python train.py --encoder_fused_qkv=true --encoder_bias="all" --encoder_parallel_block=false --encoder_layers=10 --decoder_activation="relu" --decoder_mlp_ratio=3 --decoder_layer_scale_init=1.0 --decoder_tie_embeddings=true --beta1=0.8 --beta2=0.99 --lr_schedule="step"
Rows from block 7 of the image encoder of a small encoder-decoder image transcriber, named by matrix and row number. Rows with one number belong to one neuron. Each number is 128 + 32 x the weight over its row's rms, rounded and kept within 0 to 255. All counts start at 0. After the name is the row's rms in percent of the matrix's.
After each neuron's rows are labels from the 100 images, of 14976, where the neuron reaches its highest value: "strongest on" is what is common among them; "lies over" is the class under the peak. Only what is clearly more common there than usual is listed. The data: seven-segment displays showing three digits. In brackets: how many of the 100, against the usual share in percent.
# fc1: MLP up (encoder.blocks.7.mlp.fc1.weight, 1152x192), inputs 96-191
# fc2: MLP down (encoder.blocks.7.mlp.fc2.weight, 192x1152, transposed), outputs 96-191

fc1.270 143 [126 170 112  95  98 185 101 137 148 139 155 158  72 120 139 124 139 134 125 136  87 161 117 148 134 151 144 186 220 140  93 199 119 127 124 166 151 141 167 125 129 116 131 183 125 158  88 130 109  77 119 199 115 116 110 101  99 147 170 108 108 192 163 119 133  67 133 166 144  91 156 136 124 120 126  70 151 127 230 120 119 162 158 155 104  94 100  94  91  78 102 126  95 144 186 172]
fc2.270 121 [121 101 102 143 141 109 129 138  86 110 155 120 151 100 142  83 164 138 127 147 216  91 131  90 142 126 119  61  91 111 135  82 144 130 124  95  69  97 163  92 169 121 133  87  99 130 154 118 124 129 142 108 109  69 146 141 183 123  96 165 140  66 144 133 125 121  96  91  98 175 167 106 113 127 131 123 116 138  72 109 129 115 141 105 206 179 130 142 147 154 225 128 161 153 131  95]
strongest on: dark on pale (48 vs 16.1)
lies over: screen (100 vs 37)

fc1.353 180 [100 135  94 111  89 177 142 115 148 144 119 103  45 119 125 120 118 107 134 160  81 110 152 159  90 150 131 139  77  78 115 222 131 104 118 126 127 124 142 103 171 169 137 152 113 155  89  92  77 136 130 198 125 109  53 118  58  90 180 109 119 158 168 174 122  90 102 195 153 101 140 144 122 164  81 100 116  80 177 173 122 126 176 172 136 135 122 142 114 116 129  97 105 148 122 199]
fc2.353 161 [129 117  95 126 150 113 121 146 100 128 139 139 145  76 149 110 150 150 123 124 225 129 117  77 125 131 136  91 157 139 145 106 162 100 141 106 118 112 159  99 115 155 145 108 128 154 148 125 127 130 158 131  93  75 168 106 171 173 127 123 151  97 149 140 146 112 129 115 114 143 158 108  86 136 131 113  91 140  72 122  98 145 131  79 169 159 103 123 157 103 251 153 178 123 133 103]
strongest on: the digit 4 (55 vs 27.4); first digit: 4 (25 vs 9.9)
lies over: screen (100 vs 37)

fc1.99 152 [113 131 112 115  96 173 137 111  76 162 144  83  64 130 106 124 109 131 145 138  52 102 173 190 143 160 105 120 159  82 156 183 158 138 109 113 146  64  96 161 172 169 132 117  88 148  98 121 122 125 120 212 101 141  94 118  44 137 151 113 104 165 191 137 103  98  94 192 146 126 134 115 138 132 100 111 127 102 173 158 107 137 201 166 129  88 121 129 169 135 150 111 107 130  88 180]
fc2.99 140 [139 129  99 113 143 117 103 144 108 143 129 149 137  79 136 103 149 131 141 139 194 143 116  84 129 139 151  92 149 121 125 127 162  94 100 119 121 120 165 100 138 160 149 122 118 171 135 104 108 121 148 140  98  72 119 110 155 137 156 127 148 119 134 155 152 128 143 148 123 121 143 127  72 157  99 115  82 137  93 142 103 136 132 104 161 169  98 117 148 110 255 142 152 124 143 133]
strongest on: the digit 4 (57 vs 27.4); third digit: 4 (28 vs 10.1)
lies over: screen (100 vs 37)

fc1.348 111 [130 136 166 171 150  97 131 168 143 123  89 116 141 173 150 152 165 102 140 123 129 121  30  83 121 104 111 116 159 115 116  76 117 117 104 134 146  53 147 112 102 109 147  62 169 115 194 114 137 141  96 104 116 150 151 130 132 107  96  74 143 113  87 131 138 122 146  99 131 124   4 112 146 122 142 129 167 162 149 119  52 148  73 118 112 117 203 163 186 176  92 161  74 113 120 119]
fc2.348 084 [163 145  88  90 145 126  76  98 138 154 152 153 124  69 114 114 166  93 144 128 159 122 144 114 142 128 192  97 126  73 113 156 183 149  49 137 105 148 148 150 146 111 167 124  78 149 117 100 115 123 156 166 101 100 154 164 111 105 180 110  98 147 102 125 156 121 174 136 107  92 158  88 124 163  89 117  84 132  79 163 171 112  90 112 145 195  93 107  96 144 208 125 145 107 167 133]
strongest on: blue glow (47 vs 16.8)
lies over: screen (66 vs 37); lit segment (34 vs 3.6)

fc1.311 138 [172 135  74 122 142 123 121 103 121 149 165 145 109 127  59  58  83 102 151  88 132 171 171 127 122 168  94 148 120 116 133 113 168 146 121 153  87 178 165 132 146 108 135 113 126 148 144  95  99 129 148 156 146 141  95 154 106 119 161 161 169  98 170  94 140 141 120 150 126 194 181 146 100 104  84 139 121  99  86 135  85 134 219  88 138 140 131 165 201 155 112  76 164 154 123 148]
fc2.311 111 [106 138 151 121  71 105 161 141 107  94 133 143 111 116 161 104 150 166 109 138 120 104  99 122  97 102 120  94 115 106 140 108  43 118 132 128 174  95 107 149 129 137 141  95 109  95 137 142 141 110  93 156 111  84 139 101  98 125  97 124 111 142 133 150 206 110 119 104 175 123 107 166 124 116 130 143 141 141 173 120 170 136 132 184 169 163 140 139 151 145 200 142  87 138 123 119]
strongest on: dark on pale (41 vs 16.1)
lies over: screen (89 vs 37)

fc1.732 139 [109 148  95  99 112 205 170 136 143 145  98 140  47 116 141 132 122 114 134 185  61 117 154 180 101 168 150 175 131  96  95 166 115 143 129 118 141  96 138 139 145 144 123 174  81 151  96 109 100 111 133 200 121  98  82 126  62 102 133 108 135 117 187 126 142 114 123 194 125 144 194 136 133 152  81 132 121  76 137 138 148 105 183 137 112 106 100 124 120 102 122 133 118 134 120 207]
fc2.732 136 [128 103 102 137 146 114 122 146  95 124 135 119 152  87 142 102 159 143 137 125 216 122 118  76 120 127 127  85 152 125 143 102 151 100 132 103 107 118 164  93 129 141 145 103 134 143 156 115 124 134 148 117  98  85 153 116 181 156 120 129 148  82 136 133 135 127 124 121 118 149 149 117  98 141 134 116 100 138  82 123  96 141 135  92 171 171 115 121 161 116 255 135 167 138 131 109]
strongest on: blue glow (42 vs 16.8)
lies over: screen (100 vs 37)

fc1.737 188 [115 144  88 111  90 177 143 118 166 112  93 123  41 143 142 141 124 139 101 167  59 109 152 168 112 140 146 181 114  85 114 187 123 132 108 137 132 140 136 129 120 185 129 172 120 170  69 101  82 106 119 195 122  98  93 110  58 101 140  84 122 180 180 155 144  85 104 185 180  89  97 159 146 144  72 130 118  79 166 182 125 166 194 152 131 105 118 101 110  90 139 145 109 147 155 193]
fc2.737 163 [135 120  79 128 150 119 123 145  80 135 131 136 125  75 147 117 140 140 119 123 226 126 126  87 123 162 137  81 167 120 146 115 177  99 140  97 129  99 151 103 114 178 146  96 119 162 147 122 131 128 159 161  88  79 137 101 164 172 132 121 148  92 156 149 143 106 122 111 121 132 156 104  95 133 108 102  74 133  91 137 106 157 127  77 177 164  93 112 158 103 245 151 183 110 136 116]
strongest on: blue glow (36 vs 16.8); first digit: 1 (31 vs 10.4)
lies over: screen (100 vs 37)

fc1.93 122 [120 138  68  87 140 162 121 154 109 153 118 179 103 107 118 161 114 154 122 144  69 172 128 135 138 150 197 174 150 144 126 199 128 127 128 165 147 143 135 141 112 132 133 173 165 137 112 123 147 101 124 172 100 117  96  68  75 119 182  73 138 194 183 116 166 131 128 196 112 125 187 154 140 109 102 141  90 113 189 114 120 156 161 154  94 101  83  99 131 108 134 158 108 144 155 162]
fc2.93 094 [121  94 113 147 146 115 145 157  80  98 139 101 136  95 161  90 157 139 115 147 205  86 106  65 147 110  94  51 107 108 158  83 130 105 134  89  85  95 166  88 150 125 120  73  98 121 169 138 133 129 112 129 105  63 144 134 164 143  88 171 120  32 122 133 120 103 108  88 131 175 157 122 119 113 146 117 105 139  92 103 120 126 132 109 202 186 161 157 176 165 195 135 161 147 132  94]
strongest on: dark on pale (53 vs 16.1)
lies over: screen (100 vs 37)

fc1.707 143 [122 125 113  97 111 153 118 130 161 148 155 156 118 120 135 114 134 138 147 151  55 125  95 133 106 148 190 221 180 127  55 179 132 127 141 162 158 109 144  96 162 131 129 191 130 142  61 124 102 105 111 214 104 122  96  53 109 119 144  72 131 197 129 159 148 140 136 173 121  58 173 124 126 113  78 123 122 118 166 137  79 166 171 167  87 104 104 102 104  75 123 131 108 145 160 146]
fc2.707 125 [114  99  98 142 142 108 136 138  90 109 147 121 149  95 146  97 167 140 125 138 226  92 138  80 143 124 120  70  99 115 137  91 147 134 121  91  68 100 166  78 158 128 134  94 109 131 157 115 125 133 155 108  96  68 156 126 186 131 103 155 143  72 154 135 132 119 100  91 103 178 171 111 113 130 135 122 120 138  69 112 122 121 137 104 200 171 125 137 148 140 232 139 157 142 132  93]
strongest on: dark on pale (52 vs 16.1); white glow (38 vs 17.1)
lies over: screen (100 vs 37)

fc1.667 147 [124 130 146  71 121 168 116 178 150 118 126 159  62 101 135 130 145 140 122 141  68 112 116 143 131 149 145 182 192 112 108 200  97  80 119 134 191 152 117 148 152 134 125 191  93 149 103 136 103 107  78 196  99 111 112 102 103 139 153 124 109 193 150 115 105  81 133 181 105  71 150 126 130 138  65 127  98 145 149 157  77 204 156 148  65 108 114 109 158  77 108 124 121 154 179 140]
fc2.667 128 [116 103  86 143 140 103 117 129  87 109 149 128 156  96 149  91 164 140 117 151 220  96 142  90 147 128 123  66  95 120 131  92 142 136 130 107  43 103 173  87 170 133 130  93 101 136 151 122 121 135 167 108 117  75 154 147 183 127 101 157 144  71 153 139 125 123  97  81 102 180 177 108 104 125 140 138 119 130  71 103 136 106 145 105 198 175 120 134 136 144 225 140 167 138 132  88]
strongest on: dark on pale (46 vs 16.1); white glow (43 vs 17.1)
lies over: screen (98 vs 37)

fc1.541 107 [124  70 115  94 109 152 165 200 105 117 148 170 136 162  66 171 123 108 139 184  93 103  98 168 148 161 131 140 143 109 165 140 129 129 132 146  96 139 104 118 110  77 107 110  90 163  72 111 144 126  96 144 142 109 130  69 128 161 141  91 131 164 175 145 135  81 151 189 140 154 184 119  96 109 105  90 116 184 168 165  84 131 190 144 165 128  84 107  96 102 102 155 126 123 149 171]
fc2.541 072 [120  86 115 162 155 133 139  95 120 114 130 109 147 101 156  95 171 126 133 103 201  97 146  70 110 121 157  86 124 135 129  90 149 142 113 100  89 109 143 100 163 127  91  89 156 113 155 125 129 140 135 101  85 116 128 126 195 115 106 143 140  67 100 133 104 138 118 122 102 139 139 139 135 156 134 113 112 161 114  84 130 130 111 127 164 184 144 113 134 114 200 120 148 154 132 125]
strongest on: blue glow (50 vs 16.8)
lies over: screen (100 vs 37)

fc1.429 181 [142 154  95 103  90 165 158 158 141 126 137 155  50 130 137 118 142  86 130 178  41 111 137 169 112 180 131 165  98  97 122 186 110  91 111 135 132 161 130 120 162 159 118 185 112 171  71 104  80 123 141 196 105 122  57 114  64  95 174 128 118 195 207 150 110 131 115 171 135 108 111 169 147 170  85 121 130 100 157 140 119 131 187 164 113 126 107  89 101  91 129 157  88 119 116 164]
fc2.429 157 [134 109  91 131 152 116 121 147  92 136 135 129 137  81 140 110 144 140 125 132 230 116 130  80 127 144 136  87 158 132 139 108 170 103 134  97 117  97 157 102 124 163 152 105 122 159 144 115 129 129 153 144 100  82 162 110 165 169 130 123 151  88 156 139 138 105 125 116 115 143 163 103  95 138 121 102  83 139  79 133 105 151 137  75 172 159  96 117 156 105 242 146 181 124 124 111]
strongest on: the digit 4 (55 vs 27.4); third digit: 4 (26 vs 10.1); first digit: 1 (26 vs 10.4)
lies over: screen (99 vs 37)

fc1.108 137 [121 145 111  52 142 175 111 193 150 169 130 148  82 117 132 120 114 129 122 150  71 129 135 136 157 119 133 184 155 113  66 178 122  85 107 111 140 140 133 170 134 122 103 178  89 174 106 113 112 104  82 196  72 112 130  85 115 107 146 106 112 186 153 145 119  71 149 166 115 115 156 142 133 134  60  73 135 109 156 188  85 187 175 131 134 146 106  77 110  76 125 119 122 157 150 154]
fc2.108 118 [111 106  85 147 147 102 131 134  88 114 140 122 158  97 144  95 161 139 119 144 219  95 143  90 141 123 122  65 101 122 138  91 142 133 138  98  54 102 166  78 156 131 137  90 123 129 162 117 121 143 183 101  99  78 166 138 185 131 104 154 155  71 149 136 127 130  96  82 113 179 173 108 118 131 144 140 122 139  67 106 124 116 136 105 200 167 124 126 145 131 221 135 160 131 134  89]
strongest on: dark on pale (46 vs 16.1); white glow (40 vs 17.1)
lies over: screen (97 vs 37)

fc1.203 140 [122 140  86  88  95 155 117 127 167 165  78 109  92 151 138 183 122 111 143 160  72 130 155 182  96 145 169 194 149  86 111 186 119 107 117 185 121  95 108 125 147 177 127 156 147 158  96 121  74 131 130 197  77 124  79 118  71 115 169  99 110 174 156 145 149  94 154 173 184  95 131 134 182 146  95 120  89 126 173 152 150 164 141 139 112 124 104  58  74  64 111 150 107 150 111 179]
fc2.203 123 [130  94  97 135 171 110 127 149  82 122 128 113 151  72 134 112 146 134 123 128 224 125 116  50 135 140 114  78 164 130 149 112 172 105 136 106  92 109 162  86 117 151 147  98 121 149 153 121 141 130 154 149  88  78 155 112 174 165 122 127 141  72 143 131 132  98 115 106 126 167 167  95  90 133 136 110  83 139  82 132 114 155 131  87 183 170 110 121 160 124 230 143 189 112 145  95]
strongest on: the digit 4 (55 vs 27.4); blue glow (40 vs 16.8); first digit: 1 (31 vs 10.4); third digit: 4 (30 vs 10.1)
lies over: screen (100 vs 37)